config = dict(
    arch='convmixer',
    model='image classifier',
    dataset='simulated grey scan slices of phantoms with and without marks',
    train_examples=122500,
    image_size=48,
    crop_scale_min=1,
    horizontal_flip=False,
    translate=0.06,
    targets=['finding'],
    num_classes=6,
    norm='groupnorm',
    activation='silu',
    weight_standardization=False,
    patch_size=8,
    depths=[9],
    kernel_size=7,
    widths=[384],
    label_smoothing=0.1,
    loss='cross_entropy',
    head_dropout=0.1,
    init='orthogonal',
    optimizer='muon',
    muon_scale='match_rms_adamw',
    lr=0.0019,
    momentum=0.98,
    nesterov=True,
    orthogonalizer='polar_express',
    adamw_lr_other_params=0.0021,
    steps=22800,
    batch_size=128,
    epochs=23.8,
    lr_schedule='wsd_sqrt',
    decay_fraction=0.2,
    final_lr_fraction=0.1,
    warmup_steps=1140,
    weight_decay=0.03,
    adamw_weight_decay_other_params=0,
)
Rows from block 3 of a small image classifier, named by matrix and row number. Each number is 128 + 24 x the weight over its row's rms, rounded and kept within 0 to 255. All counts start at 0. Numbers have three digits each.
After each channel's rows are labels from the 100 images, of 14976, where the channel reaches its highest value: "colour at peak" is the nearest of a few named colours to the mean colour under the peak; "top examples" is what is common among them. Only what is clearly more common there than usual is listed. The data: simulated grey scan slices of phantoms with and without marks.
# pw: pointwise conv (model.blocks.3.pw.weight, 384x384x1x1), inputs 192-383

pw.229:140136147123141123153168141090134107136139111107213119168152123119126146168145148144131124124160125146151102105143149121119114107175122120186086132141168122142143168175134096079169087150166149126116170163150137157100109119112129122129127102140157110147098070093115116096114146109118101116100158158155173107108137132142152135136122084110165165110100163119119176147112112160113120125146125150070152154160130138153142124139106114161152101174101120129107131123131112122110130118130132170146108136127118105149073147102142096139131165116154132175144098131137129084143118113147107161
colour at peak: grey
top examples: side: left half; ring

pw.158:118094129124117161142148161113145138094181145218181146093123169191096156143116134122119143155179084140146110114118145156113184145140132145122091109145133158149157179097132108086135114080150120131123135118175105154134121140123147131124192125099172083138118108083116126104137161132155159134118143083183153122109166138107151126126119139136097109131144134095104136165120093114088146126156110111127154114127167109088111100143089120160181140098129132146129133110154125184118137089127151090108155176125119057125112118120109084132135127132138163159131128110141150144131138142145126140
colour at peak: white
top examples: limb

pw.190:093135135132152099099113127119079148124120102150107132118094076118131096141111140142112139126110120086137115104150182118105121048138169132106111135136143126084110148154131114060105099118141128174131116165131131131107142179130109121111157118173109077123145125103127168127074111167132131109118119155137113177157153136180156106129077150157127115157131156140137191143130095087143122157128117157119092171136106118151135142128143161139153108130167123130139121125113133130118147115147136128116135171136128153139099131088095142053098144131140118106090142150130116121182143099146115084
colour at peak: white
top examples: limb; side: left half; bright spot; finding: several spots

pw.79:125140116144131121145112123129121125131109167104138143110132105082111127117116150133145101122088108150118152113115095098147115205131129133157125161108106096085088106094097130124159147139135155152151113103077166125156109088147134106160163101160146145113123164128109112133092093099095151132194086158124174153133180097103088128181102141126114121154151107153162126139130148154119124162127124105143124100096070146160111122113103121111119150140119166148157123156149116179089152144110110143113137133182155134092142135151114163112148132094112140098131113101133100146122106154115063128
colour at peak: grey
top examples: bright spot

pw.368:111169107127087158099104120122087104117107161127100123136157100134152143123146094119118108154137129160083066150150175133130126162128125182097138131127100143165143092099141119101104103130148117104175149114113121091124136143137114122107102104136090149119102132109141157101140119143110127094132168098139139179156144107118116117108157143167113092146082138135098147157076156127146123129107108163141124077165132125119119153129130155151169134119157092103122125107097144114112189116143174172148137107096128130138147154131105138133083088104125138160090161114130111127106102156078138100
colour at peak: white
top examples: limb

pw.135:109104095111138132120115124154117122120098143155121118140108134099115142104126123144165093120096083111164141072119162147147122121126161086048107135148140120106122111111132153135119131148096103162146157100103123095124117112128107123165127143112079139127124063132099137150079121146132104132149111112102103130155166130123142052111139174088128100149112073086117131125123081144090091163170100083152169144139131108132128135138117135117092103137105138177105181117121094112182121128124106132114104155150117143104148122125148148099148107111098162119087131117137107100120130090136130112
colour at peak: grey
top examples: side: right half; belly; several spots

pw.34:150169127100157108171092108093133159148119115131183111157162122118125125126135059115129117115147151137160139101121131124136113140055108138175106168132139154158133117155104114097152153083124124143136144154098111126120116109138164128104123144094152141098111123108130153121134152112149123172071150099140160122137144136125114113123126097113156099131134137147147133127123149171122128153156154125184168102089141112160151161136157122136142093134092090141139162131117125107133149163125115102107113120146101093169142120148174088112149077132141146127107135171117089152085156103131127130
colour at peak: grey
top examples: bright spot

pw.274:111155145130153144076113130131137124139183120129120137107125133104132081145122154127153110067148181130140134126160123149113092124107133094167133080117139152161145118115132144089139091134117141123118156098107097098121141155136145132151117137159147127177085137100152123148163151101117123155102126088181183133117119123150146105118121137121114135137101152142118117151118103143092131153111127140134133103138142118177106151128113107091131099158118079126085132181125111117126125137136090113136127119112054106120112111099142136093106143141091140143149156108175110109129107101150163146
colour at peak: grey
top examples: belly; bright spot; several spots

pw.71:134101133105148158131158129129140180134086138149140094155124154147166122143082130114131158139119154113160091087136153129074134133104089155122112140092150128134110108147093161107128081083110149129129099105145130125142092125134113114128128173169102103110115118140095141069118171150156093156138161100132124083125096162163125130143141134125145127132120071126115109138087078131117133147140103130113129122138112118061134119145115128088127101129141148109164137131120102114130145122133140183083137142121093127135163115097128122115111109095115172119100102212146146158132147140146153120
colour at peak: grey
top examples: side: left half; limb; crack in bone

pw.345:157119140107112105127119114081115133119168124148127102111100146121134122101161102114120129111114165142113092115133129153143132148131111112104106128109131154122127139112106129133138075102153106122135186133157115138109169118115143088137135131154118107109082148092124160128138093146129113147106172088140111123106158145129127109109135098114140129144139158116125150119107120214120140117114118121113082144146164150148144110152140186125157118136146151105138114147110147150108142127138134137130105119128110114075061136150104135153116125146128118120105160125094149106102146127128114106
colour at peak: white
top examples: limb

pw.222:108156109137132130113128167126135132094089154138139138133134125110134139121120105115155151127079124133117099154114143175165125106135113140135120101180088183132084126157130135110115145123166105100103105144111115145148084124126122128120103125134103187153140169125113150131127109134107117115105115124123133151134112104186144103166113138113114122139144132142097132122104132158137126104180147110103147131171152068159158144166154120132122092075147092168112125097146128123098117198118122131131126121124076124137083167088121079151072082168107149121148092147140125130084159124128146120
colour at peak: white
top examples: limb

pw.105:161135175116170106128118111131172145106102158105126107141112131120113100143097138189154136161133095132108154108129114108132085123088139125111134149128119131152149128131152162128123098083116130149105090127089169168104150138153120127101133139143101137141128109124121099109115069156121083162143129104102132155156122147147126128101111147142113093166127080108109131137126138137131150124112117139132165205113109151101127125095142156147146129094124144084129128119131132098213131122173102117164161139131122135124144136114106095138165135118150118215092136123167111101106208101145116105
colour at peak: grey
top examples: dark spot; side: left half; limb

pw.271:130099159096150126149079133135060097136182153153157127084134128104110130123151113149107135118140125089149126086131117118167127092157167116086086121106134196136108140218128121099131141119110166137148137126147136150130130136124128147116113166137115098072112130144144160151144068120116111112147150111107101180081116146160140108141114122132147131101134108108122109190144109152132088091143134118136108139119135122105082126171101119139093072109173106159079125139152090155172156148148134113122110153162126112132155141117141117138097109138103111124147126115103173129111164147159096099
colour at peak: white
top examples: belly

pw.157:154148152153118123186125146095118151154162118110160146100165181098133117153096180144111112166138163173133157124143173131143111132110125138113094159174168119093123130129141108124144109105106113142129152149135144100132111127129155129093105147142157141144131134126157088130136150083087153149086123101161156112133112115147143124090141139144150148137112092129126153144146123130135119104082161110112115145141138114145160098115134118115121122158100084142119143128145146111134126117118111105105098126148107089142104118156157166117116109157116088105116087164102122155123165110119176151
colour at peak: grey
top examples: bright spot

pw.106:083114099102129131097109080130114116169101142124134107090098139166132133103132140136094116127142137125083147113138135141164152122109111109161096130146103120158134117128073119102125119130141127104122169101109122204117102088097087144118110144127150129149133168129096113136134181097107109104196146181117139168096108139068139131161098108128129161105152140122107115118139130105134103128135135161155091127143137115119118113169107132098130127155144124129099096133130148111143153060139131080163172157115081107173125075146144112108114152136132124123138160102081102138131155083120134131
colour at peak: grey
top examples: limb; ring

pw.349:135069082173097111149144146153123110103111160133134137124131121133132155113157144082126124116122068108115101134102117133169147111171123140078083123152107157128101117153126136110125136092122132135100144137146111134139140112126141159137118115093145122117135166107137100103133130162184134118145086160141118113139108112141107174103115162104136129116096101156117118101075101103175114161112112155115140172148102116164138128146130149136109117134137143111150174094121106137138177106083119106093143103129127155124172130126149115094161082100164113172119108101077113145167159160122133121
colour at peak: grey
top examples: dark spot; limb

pw.148:130110145093173140099167139108121123164156158146137119123130157115125161110101069134141123160130150130141141155161133117107111122103128146058168109127158119168143121101112112139136169137126123081106106109086113177161175117105113116117096120159168158099126124137149134148161106109119142143122205164117079107150118068174102076116133083111149108118166131122105169090085142147126139110122101141117170126170131114125124089156129092092178123141116127092103131145147130127112140151111100104133135071132127141107129155152130130100115138083112112171130143092140140119120153145117108176
colour at peak: white
top examples: limb

pw.230:120137076132070108111121154120169139121102106097137114150118141111186175084137155130130156116113127085106153142171123111082102106117103112083169181144165156105140117122103127064164116169119162112120176124133103084159099105105099135119117144123097130119113092090104170099090158162124145134168142108104148110159085104124164169122146139119113127135165134101109172120126132134118098144111117156133113121142096097089168090110099116143104163120168123113151138166158069138103143091124160092132109101136114131134106125153149136120114132122120127119144149158154145104110158156109109151
colour at peak: grey
top examples: side: left half; limb; bright spot; finding: several spots

pw.30:147118113062152121095130122140141114079117096126146143106130128164140124157135116154130117098115112110094127184120138102103159126106142109132127137107143126110117140192093090186116100137084142087138152111138120102141137145100110090142131137104104141188135149127133177103136089123103177115158126107186101122150089148133074091146139171118120081126124097095124106125104136132155073120138092164138122118160115085119112142121151126158129109157124133134142137166090149123159124103160118128136114135115103108140127166153122106141077126157135126117172149127107133114116147158143116102
colour at peak: grey
top examples: limb

pw.107:136092153114120135128119163128124146152087131121126128085085118118087086087141113097151097088099114093156114137161126133118097102127166186156092143145140145128118183122108097169096112130113140155133084114152142083146118139141112121138167143094124145111138157119108174125143091124121126154099154106120135135121135121179067128153125148139148148117103137112118153166123101145146162145135158170136133101098131139123148184154100136116121207125134147114128122132124116120128124089138148147118117091111150129148088107129116139097146110126153132153128135104110133123116141122106148123
colour at peak: white
top examples: limb; several spots

pw.296:151135105120137095148118104081140146128114160132123138147090133087134100144117109111119203138135118126081111114099110139125149137140147143145141153106141138152098145070138109117122131166123133146140112121140116137093124091131140134111091117119138122095159146145139161145091126106135153054162106134133125097134144112140112115121149113170169119144141167120095097113106133127152137130154108135105128091124135147118108141126105127142167130090136096108095163088138145119121134114104133127166119118131139132128134158095121132136079135110136118115156142121163147111101127124121144114
colour at peak: grey
top examples: chest

pw.257:122135124119098169096165149111130106133119133135195121100108137138145116127142122135121103115126151127065154082125157109152173113131157120121102134128108110131146168165104149057128148122135123101113118139065141118116155127143167115166108129106115119131105109146110102115166163111140118115114148190110148093156093154098107126160143117120143155161102135163159088098175122094141125151068102127167126108114150114170106134085157110157138118114122135120137116121129138112156130141165139101175134087126112143127132095139142142132130133126129120176149112162140085144121126094127136111
colour at peak: grey
top examples: dark spot

pw.179:130161090127087142136113146169115120131142119165144130135127107113110103119160134150170133135167126095106131113146126148136113131185115119098117143213091124146105146127110164158111113102135118134137153132114117127104141108119181184110138083159136162125088123150112157121169091154137105074103108141148123183131153086124095116165154134129147151115159145129104161130129154139137104137122168120094093117112086159159114116104117073100157100139089134157117139117128159118127161153118130107123153092105101116145137132123115160135127102159114119129156144101112133136143123133112107119
colour at peak: grey
top examples: belly; dark spot

pw.104:124117106162110177146137094121080082127142146161118157085112159070129135149066112150118135108167103144158140122139112100174104138135159096135137139095124125101136136120087137081119078118146127124137106121135125131108112097082147122098133145153110126155120184145120185126090140061146129106127095133119122167132131144126102120136091070123127101147139100102132130134092101144109134131137129175119116132129118093147169113123142103124099135135166096116111174169117166114125106093120159174101129172118152157141141105132137174158118125112122149186151174124167102095129129141144160117
colour at peak: white
top examples: limb; side: left half; several spots; finding: bright spot

pw.272:173126128126181120138101106151126145134137130164093097115138102159133138192101133126151174125144189146122152094130138095115138099160122115114133123102084147198109113141090158133097109123129134126127109133109125142110108101113137103124105126153147119119090154159147111143137079110138099176113141148113124143080117138147168111161159134114091074113128130099095125133174100097113137087167145141144093172139153140090130132196139086108099089122141113157108118129150124117167131115121096109105134090097130116141125115117105142154099119097095144134107129122115104109123163122134092113
colour at peak: white
top examples: limb; bright spot

pw.200:125138118143126150136149140116139150143191113124124166131111151134120136122136152152102107107127132134136142138134115129151126128170142184179163118132118142133149108130170132142121157102077099092099144132155112114172172139151137120088084110143075137148156134127156105158070129141115160122119226116115165131148105113119137108101127141135101154151129153097110172148173084108137140126060101131154150128110168134146175135136185103136177099109146160106145119108117092154102120153096126178135124139123136150100100143141112135106158126140129162128146121113096128149121151129143114103
colour at peak: grey
top examples: belly; side: right half; crack in bone

pw.153:110135139140111155148137119105146151111165122152113113152103140140131144121124074099139133156144127158138088152134139122142122134126201109117101138161169171135155109136206104098102149091126159110123145143153109136167150142119102139095148121127140150164130118129118115108165144139116119146184133077149130108102115147140156128124157126098108116157122177141113132125113151139115126085140103129139104081152164119123128081095119114119171140074154157144161123155135143155125147177136152133127146137124105079111106174094117147107094125126112126099133127131100144076145118125145133091
colour at peak: white
top examples: belly; crack in bone

pw.77:119101141144100112126100118123144145153131151089146127127136131103127136130093111127152099132095112145106157145138153148155115142134148111105115139109136122112134127170159146086138094186066122157109157119116126085123126115133133123122128098137109107147153148097134127134135111157163124116143148113162136080149111115134126115136117122160098137183222184142109154111135133112166152135105122144117130149112131118133140133142129098113140073127118143149117123171123122121173130146102143120090086118169138148121083121140116112094125106111118122143104143125166126104114093105125092150
colour at peak: grey
top examples: side: right half; belly; crack in bone

pw.123:142109176133162116110121109134091111130198141141121108172169159099098148151057156152099127139157116092144166117134116123131160106181135138098157151160132108150109084108156102122106135162115124111108191140125113141170139110117156131124161118133151148142113157139126163139160142166158127164111125122105116139125127133153109106118134140117105110099108133172120118135094132149152128149102127104108106141123168075075093152189151112140114096134128149129109142155155117147107109103144138103097136117156128044120159122121091116141134111094121116153118138131087145167155162155115107179
colour at peak: white
top examples: belly

pw.207:134134113136161100078135136141157152165121127119096130157096120118090115110069115096134127106091148117129121095142139140134098138107117141098122090103117096111104104120162203112112151106116120098103132142103103129138100127098144109100101147131160159097110093110145145122133143147125165134164108122143131152110138131163121071120114148110132159121170133100115153124113127107108099103143141106135136166106151106144125131127121111153127081106111144146113148149149113104141136136137130122134132161119131114116131148124158169150071153135104125101126140146120101084158158084142134135
colour at peak: grey
top examples: several spots

pw.100:165134078140134099137129131100116122135150162141132096144149142123128151100131169181104133156139096098118125200151124137102169104106138125150121107104144196170073135115132122094143112128118161116103144127156119113115112131127152088071126194170136110117163114116118081109104112131117116057177131144162164106144142122090145122119093127117138113103108142102152109158189155139159168173109099134157156110155112113094132118130137135160127146148113134111115116113132144125116120086139135115111152157149113130153136078116136119119106147111133137116107081139140125198131142122128112092
colour at peak: grey
top examples: bright spot

pw.182:193096122143111102154135169098124099124134120101099127126167098151159126183159114128130114150134132162164154088131066111109146115120140132117101096150136108121124144120104088094092076131140176139123106130148188136169113100140137093208162095096121137120145109107097122116126177101126137131123108103159088089132126091127116128166103106110152137079107099146115154135135164116144143167082115147120111142135109140120120115152102122083094116134138108119125159103103133155133093060102144153142162102123140138097131080123111097118132104094125144153113132129076144132096147111144136135
colour at peak: grey
top examples: chest; ring

pw.372:102158133097122124137122167113138106157166131075132145162095114161112130144127156104135067154113117173133093083116127134094176134123129124114114154114090116134132142194159090137162098144105134111137138122130102157086157113129075132109100088120117134148115138136152158146133116147116112127126157093151144123130197138106172131125131139168101160116131134103147155139184153105106106137159087111083095130144118114156177154114077128117134123144095085092125133149183123154126141169080138155107092150102124103143131123137161120105118107125149154118132166126115131097156155199171099121
colour at peak: grey
top examples: crack in bone; side: right half; belly

pw.177:133150138121134090148152149149146161120121112103132116141115124132184148117118128078123123149157126123132116111124172090143123124140085128105121111146142108111096115110170143108130115158139134097150098091103165163132094115134107107092085142142125156147121098148160126130162125147125086135128110142110152122143155154135092098150113145094101152131211124113090144129152157115116134132125147103116126107100152121146134116137117116153161143162153147195108165125117133128108136110106169126154142155116155095085126100123149198166112112107100107105134117137137136128139144096148134159
colour at peak: grey
top examples: bright spot

pw.50:111161117125153109073153109144129124089159121102122162135130095166149173133122155115140103144124186164162138127171128126115146124139138106142125112110151163140121083140148105137218144147099101122099132110134125147116117162112096142113110133137143158117078144117130125116169122121110101134154162130106112152122124164114098110106157168102127105137150136122125117129131101126114140122112089122164135120126163134118099114172088156112149128143089104159148081169131126117113102176146121148170106110119116123086097140072128152118142138121181093151113122154102109094118119123135165102
colour at peak: white
top examples: limb

pw.87:137177136188098153141149130126147129150101118112132150112155138112147116153113126140102095096126106101106144111145152098130125097113120061112132139148158113094142087157129123130145089166146129123087139144141114141145107130111108166105155116156082124178133155123128114117140118143102126144092083096146123137147114132094164137154081140115118152155149153098179108134101150130105125185122132156134121144144100145127096142151109131144109091153126138067074196086160118119134169168146167140188166170084077150131169109102142110138155147118116160128087148116142128116129068140125123115
colour at peak: grey
top examples: side: right half; belly; several spots; finding: bright spot

pw.310:178082184117112093107086120116126119122155141139103121111131166143139134121120127166160146134139163075107083135127092122107129183123123136171064112147105128161121162117100116128165094103154120114146076131116095107135121128123110107136151171130112140148185065150131146141122126133121144133122149148114190131138158171088145143110137112065110092110133144130122108078109157125148153087165110140143114120120146190096156157135147138136133119118124137146126148117135139120129125152153141111096131142131136120144108089175120093140119096144086172148089116096114097154099138151170127114
colour at peak: grey
top examples: bright spot

pw.358:158119088116160126066085095129132087121171111133125127139116138114073122171095114148100122135141118119174108086085130159159147097119133091110123129186084141166078115122129146098129115130113124123106088168108133170141110145090133118146126123123162127139125165122123113129136145092125129116127124153094145139095130131076122157092113133114086154132112129123127123100133178109131089128120149116085113148142082099072129132191120073135099102138138117141096166113168148123160126165126126111136125114098106070141133085137151125133138112110096102105105138119127084121115107103106100140
colour at peak: white
top examples: belly

pw.163:146145112151148105133126128133148111079187117171120119085125151136167105136131119121109095127098132118124129140109151084158141106100106128076130103173135101131080145112201128142125176138108115154132151137134151177121149124114131130136160154100123103138107153114122171122120119095135123124132095154164150133124150136115053145147112143110118142124151112155116123093096156121165094117103101084107152139130166117092139117114106109146127162099113123098094139124143154137133168147139124137157117117120134152127132099158127123095152140114096121129126163095113139117137150140141106136
colour at peak: white
top examples: belly; none

pw.180:126150108125124104084073107143129157135153125102143097172128142110169131144099126139137128096120143119109131159118181083095117120113136110142139169123164114153146143139122091090134120110151115102105084130118121136106147148143150125102112118131112160114143153102107095168120138090111158092118129100133102122094152085181088109153144133108131115133138104147085116155190170169122116099100157100098131137150114112111124116121125157155149136101151105155119162141099137105130151105147089129139073111134100118117143138104162158106084167135111146118151070141118137118153118140135201118
colour at peak: white
top examples: limb

pw.152:107131155124113151130181162075127159130128119157122118135119164125155140133079141136116103081101156154142151148149089135122151136105141123135134162152127124153119115110129169126154133142135138145084115127131144198112105124154087147170132140116161116119139099111176193132082133137101096121129118168114086108111106088142117170153111120106099140126129087133102123162135148151117123145155121145120135153141125125166131107169134078123117134117175083128132140183111126096143148101148135110114112113150159086145112114131158097121113119115135131150109146118164140100150103131134115146
colour at peak: white
top examples: limb

pw.263:105137153131123129133126161098172103097096154129167120152152154113125102132108147131135111116138139141142129112120136161123135093124131108093127124146185087094101121121171138138171121163097099123137163118139080107146151119124101128164117148112099049133132152142107124104120118161114104102155120125152099110113111143135146168118125138142094096119120098164112153112105120142133179100126125134169115179107124134141091129147183107111143130155127162125144124137147186160086121150121122140145118114132083112146139150032148101144111087101160109160140147118125121079105094116142136131
colour at peak: grey
top examples: dark spot

pw.93:120107166139139137132122121134134133126109108135108128096173151140131091116133155157135136132138161153140089092137133102115110118152120125099144154138142141106127178126077133067118148112124139164134126123120165098103117080089125162092135101142190111122132120141104156140129157121099122135116106111092146102157133095141142202119090131201129124120138142125133115093134121127091135153127133099181111143123199155137130132161153132116148150074129157116149144085142141119126140133095128163100113099142141160124181090131150124144111128099139118105136103164128073171161151146144118143
colour at peak: grey
top examples: limb; bright spot

pw.261:155163165108104143100135137168151135122137132127132123140162133156115130146127095154132137112127165113194116104166128134124149141154106133120114081145154132083127124082112105077127107146115130127114118138149133126107160129155111148098166114151131137117167102156104090150118161117112154162148127111106178077156098116122153176124075175111125116149092158090112136092091205152116129126127129143150122147119133112099130117188146086104109191136138131144149147142108135109131155144128136112150115139074137098123144092131188116134093094184117090137164109123106122151098129108133147114
colour at peak: white
top examples: belly

pw.383:138161127129094164072066140103153129117126134164145148123152102136121096142122151120130124123121119158136172138176132125088159154160156128139152133097168125116161131142113111146133137104111121184129118112133130088138148107106139149107123112147177115146094141109115132118167130094130100162066140114137147147144114106093140142114124143105136135126100078123113140140131101145133116198086156101192118109162140135095160109109112139139088155127117086133155096166142106073113093112134146106118131082103157134132152115132112139144091137091113133136107141134132124115128141144122163172
colour at peak: white
top examples: limb

pw.342:117131149128115156147116136137154130099096141091144146111112135161138118155115142142124108113149143151108136088136128126161164167107108111135078163100121160121114091157130140123163098113131132136117131094108160138146146144100100147097130126145126125111144148143148148145143161166121127099086128106134151081086167140092140133100140107099097110123157122127163103127151138103157143116129121092106143139125117109101091102144113068129160144134173157144113152161096117161088144137149085092135156145105094128150143088177120137119115118101122185095086126128118154120116149133088115099
colour at peak: grey
top examples: bright spot

pw.242:084124129174149165125135113070190135123130114164115143152159132154154139166147120142101124110096107135127139106138124104110150108117133105171130177159167096080137149110093116131111126138152137137156102151130143120106126124103163118143126101178198102122095140109115145125124195167125138102100081112186162134123128149179100136119109148080166116157096147128153093138133139125161102072156115146103127123165151132087158122129120127083154126126190118098102096142136117139173122096135116118130166173114130156117145104138096154117147133101111148121132140173143118114142131109153099134
colour at peak: grey
top examples: several spots; bright spot